config = dict(
    model='encoder-decoder image transcriber',
    dataset='numbers of one to four digits printed on busy colour backdrops',
    train_examples=73750,
    image_size=48,
    crop_scale_min=1,
    horizontal_flip=False,
    translate=0.12,
    color_jitter=0.2,
    tokenizer='char',
    vocab_size=14,
    encoder_arch='coatnet',
    encoder_norm='layernorm_no_bias',
    encoder_norm_position='post',
    encoder_activation='gelu',
    encoder_mlp_ratio=4,
    encoder_head_dim=64,
    encoder_fused_qkv=False,
    encoder_qk_norm=False,
    encoder_parallel_block=False,
    encoder_inner_norm=False,
    encoder_drop_path=0.15,
    encoder_kv_group_size=2,
    encoder_patch_size=[2, 2],
    encoder_depths=[2, 2, 6, 2],
    encoder_widths=[64, 128, 256, 512],
    fusion='prefix',
    decoder_width=192,
    decoder_layers=10,
    decoder_norm='layernorm',
    decoder_norm_position='pre',
    decoder_activation='swiglu',
    decoder_mlp_ratio=2,
    decoder_head_dim=64,
    decoder_fused_qkv=False,
    decoder_bias='qkv',
    decoder_qk_norm=False,
    decoder_parallel_block=False,
    decoder_inner_norm=False,
    decoder_positions='rope',
    decoder_prefix_bidirectional=True,
    decoder_connector='linear',
    decoder_tie_embeddings=True,
    init='kaiming_normal',
    residual_init='none',
    optimizer='soap',
    beta2=0.95,
    learning_rate=0.00088,
    beta1=0.95,
    shampoo_beta=0.95,
    eps=1e-08,
    precondition_frequency=10,
    max_precond_dim=1536,
    one_sided=False,
    adamw_lr_other_params=0.0013,
    max_grad_norm=1.0,
    max_steps=4700,
    batch_size=64,
    epochs=4.1,
    lr_schedule='step',
    warmup_steps=230,
    weight_decay=0.4,
    adamw_weight_decay_other_params=0.05,
)
Rows from block 6 of the image encoder of a small encoder-decoder image transcriber, named by matrix and row number. Rows with one number belong to one neuron. Each number is 500 + 50 x the weight over its row's rms, rounded and kept within 0 to 999. All counts start at 0. Numbers have three digits each.
After each neuron's rows are labels from the 100 images, of 14976, where the neuron reaches its highest value: "top examples" is what is common among them. Only what is clearly more common there than usual is listed. The data: numbers of one to four digits printed on busy colour backdrops. In brackets: how many of the 100, against the usual share in percent.
# fc1: MLP up (encoder.blocks.6.mlp.fc1.weight, 1024x256), inputs 185-221
# fc2: MLP down (encoder.blocks.6.mlp.fc2.weight, 256x1024, transposed), outputs 185-221

fc1.572:538606555443472533445612498526455462440447618478535497472557525433504485432411514387439407444471480463505379548
fc2.572:383483552467521538534428559542541532482479511498526509587465571436498561482603548447548412479664444532458529561
top examples: the digit 2 (67 vs 22.4); first digit: 2 (50 vs 9.3); first digit: 1 (28 vs 10.1)

fc1.619:499482513466512490467426518494472531564512556520549475490455533487518515599529535456460495422610485466472387477
fc2.619:436557558514535439573568518566525616429455526477497532455498488443435498421523573482529470425430457525470462410
top examples: length: four (94 vs 25.2); the digit 9 (56 vs 22.3); the digit 4 (53 vs 23); last digit: 9 (44 vs 9.9)

fc1.711:536469454572385497603510519476516505522468397655488471472556460537461477481400520463544417552523453563497358550
fc2.711:511549471507477502392492474474529523448597416477543517465488499509509518559650482531651512452500516451567529501
top examples: length: four (98 vs 25.2); the digit 7 (71 vs 22.5); the digit 1 (54 vs 22.5)

fc1.412:584405574451464481510477499527465467561502583578476533465492535537577423516441572506580407485503541510504525578
fc2.412:422555476536486513517501534485545537517444415512601487433511618438507457523487456475496513538516582505454524411
top examples: length: four (92 vs 25.2); the digit 6 (61 vs 22.9); last digit: 1 (28 vs 9.9); last digit: 7 (25 vs 9.9)

fc1.745:522533574494452495476554526512494511469519503510461432496598584460548514489501455513503491525457522496493570561
fc2.745:464504474509493477490494491532485538454517573532580595514606583428538563526491498503560473450519489537507452497
top examples: the digit 2 (82 vs 22.4); first digit: 2 (79 vs 9.3)

fc1.284:487481469434436479514520415439512469448394551481464485528507443543463533426434490511480481528432531414454448523
fc2.284:532496490468470474528588523412490505538534500451515532582496458482526489529524610362477514558566529573432471479
top examples: the digit 2 (97 vs 22.4); first digit: 2 (97 vs 9.3); last digit: 2 (27 vs 10.1)

fc1.84:468573434508543491568467496494468549547559449407514462386554531452447492456556564523504495481498468557518548541
fc2.84:422516556416395467388442473499544577447502481527399523591480504562473500479490437482558592489456537502430578524
top examples: length: four (100 vs 25.2); the digit 8 (83 vs 23.3)

fc1.272:570596523440543577460544508501490513378466449490514411634519470438540569482429542516516466593454514532435397521
fc2.272:499370560528486476434544523506496487493442482566473573495505506557505536453576540490474476492572424486516506524
top examples: the digit 2 (100 vs 22.4); first digit: 2 (100 vs 9.3); last digit: 2 (40 vs 10.1)

fc1.731:443497423556577479514492499634521516502543443597426542522519472502454550508516491463547476492494555496482431466
fc2.731:491478491520495450457496571361429516531480466463484566577515597435555517451515480525529487540511480593585522499
top examples: the digit 2 (94 vs 22.4); first digit: 2 (73 vs 9.3); length: two (55 vs 25.2)

fc1.421:490489523461500453507523535542520435535613454602469437528480506552460536481473545611589533505517548538506528400
fc2.421:566536460556427451549456534490530581473469532560457643460490425511486578511493499558530521453479512505456499463
top examples: the digit 2 (98 vs 22.4); first digit: 2 (84 vs 9.3); last digit: 2 (70 vs 10.1); length: one (66 vs 24.6)

fc1.228:504475444502482558564474555443545523519427544502554545511466529513548593553489433470441400483479445492541440516
fc2.228:408452438473524455420481482434530492490603436449443465562420466497539486474483553513512558494538558494540512456
top examples: the digit 6 (69 vs 22.9); length: four (67 vs 25.2); last digit: 6 (59 vs 10.1); the digit 0 (49 vs 22.6)

fc1.335:515559483506521441507505469634564462510468542534503392496504452520630493516473416516591491524464426485474400473
fc2.335:569479513549483660458547581533428547496519445485510522499578428441422416487511415562500457543482478571433482461
top examples: length: four (77 vs 25.2); the digit 9 (63 vs 22.3); first digit: 9 (42 vs 9.7); first digit: 8 (32 vs 10.5)

fc1.679:541510514493473401378529509515438480590535464478552495479486423510534484552516474519526529504484551604502557492
fc2.679:389489584503456390591505468397629449503521531449448595520385520427468487581521482493488448446483419504465470530
top examples: the digit 5 (96 vs 22.7); first digit: 5 (95 vs 9.9); length: four (62 vs 25.2)

fc1.445:510493572550599528563516461503524543504612491467528518453503572462495434606475509406550557439442424494470446485
fc2.445:489480473507574474452466528467514468556538487461561491576516554491546508458544539438614553533501585479566481603
top examples: the digit 6 (57 vs 22.9); first digit: 6 (39 vs 10.1); first digit: 2 (38 vs 9.3); last digit: 6 (35 vs 10.1)

fc1.270:576474547562451435490522472489444451427519466512442560455534537483493501575481582386533526543472534583467517467
fc2.270:444537534475503505528480498474587464483485488384567428544543457459446471516471464413450482468501428514524476504
top examples: the digit 5 (77 vs 22.7); first digit: 5 (74 vs 9.9)

fc1.441:388544610560515502563418519535410427455483590486566569475501507520513444514523439436421453511569538504497582493
fc2.441:562473509584460429516519484568571460539477639465493540508396516520509567449514559540488510569455490513475496481
top examples: length: four (90 vs 25.2); the digit 6 (65 vs 22.9); the digit 5 (50 vs 22.7); last digit: 6 (36 vs 10.1)

fc1.178:552525529502480583435560505531483553550514449495535513541493464511412409568460474546452492509577573525382497462
fc2.178:518461461461576460542552488368486553520508456481418481445410454503542476461543527538532419521425572489571579457
top examples: length: four (99 vs 25.2); the digit 4 (72 vs 23); the digit 0 (62 vs 22.6)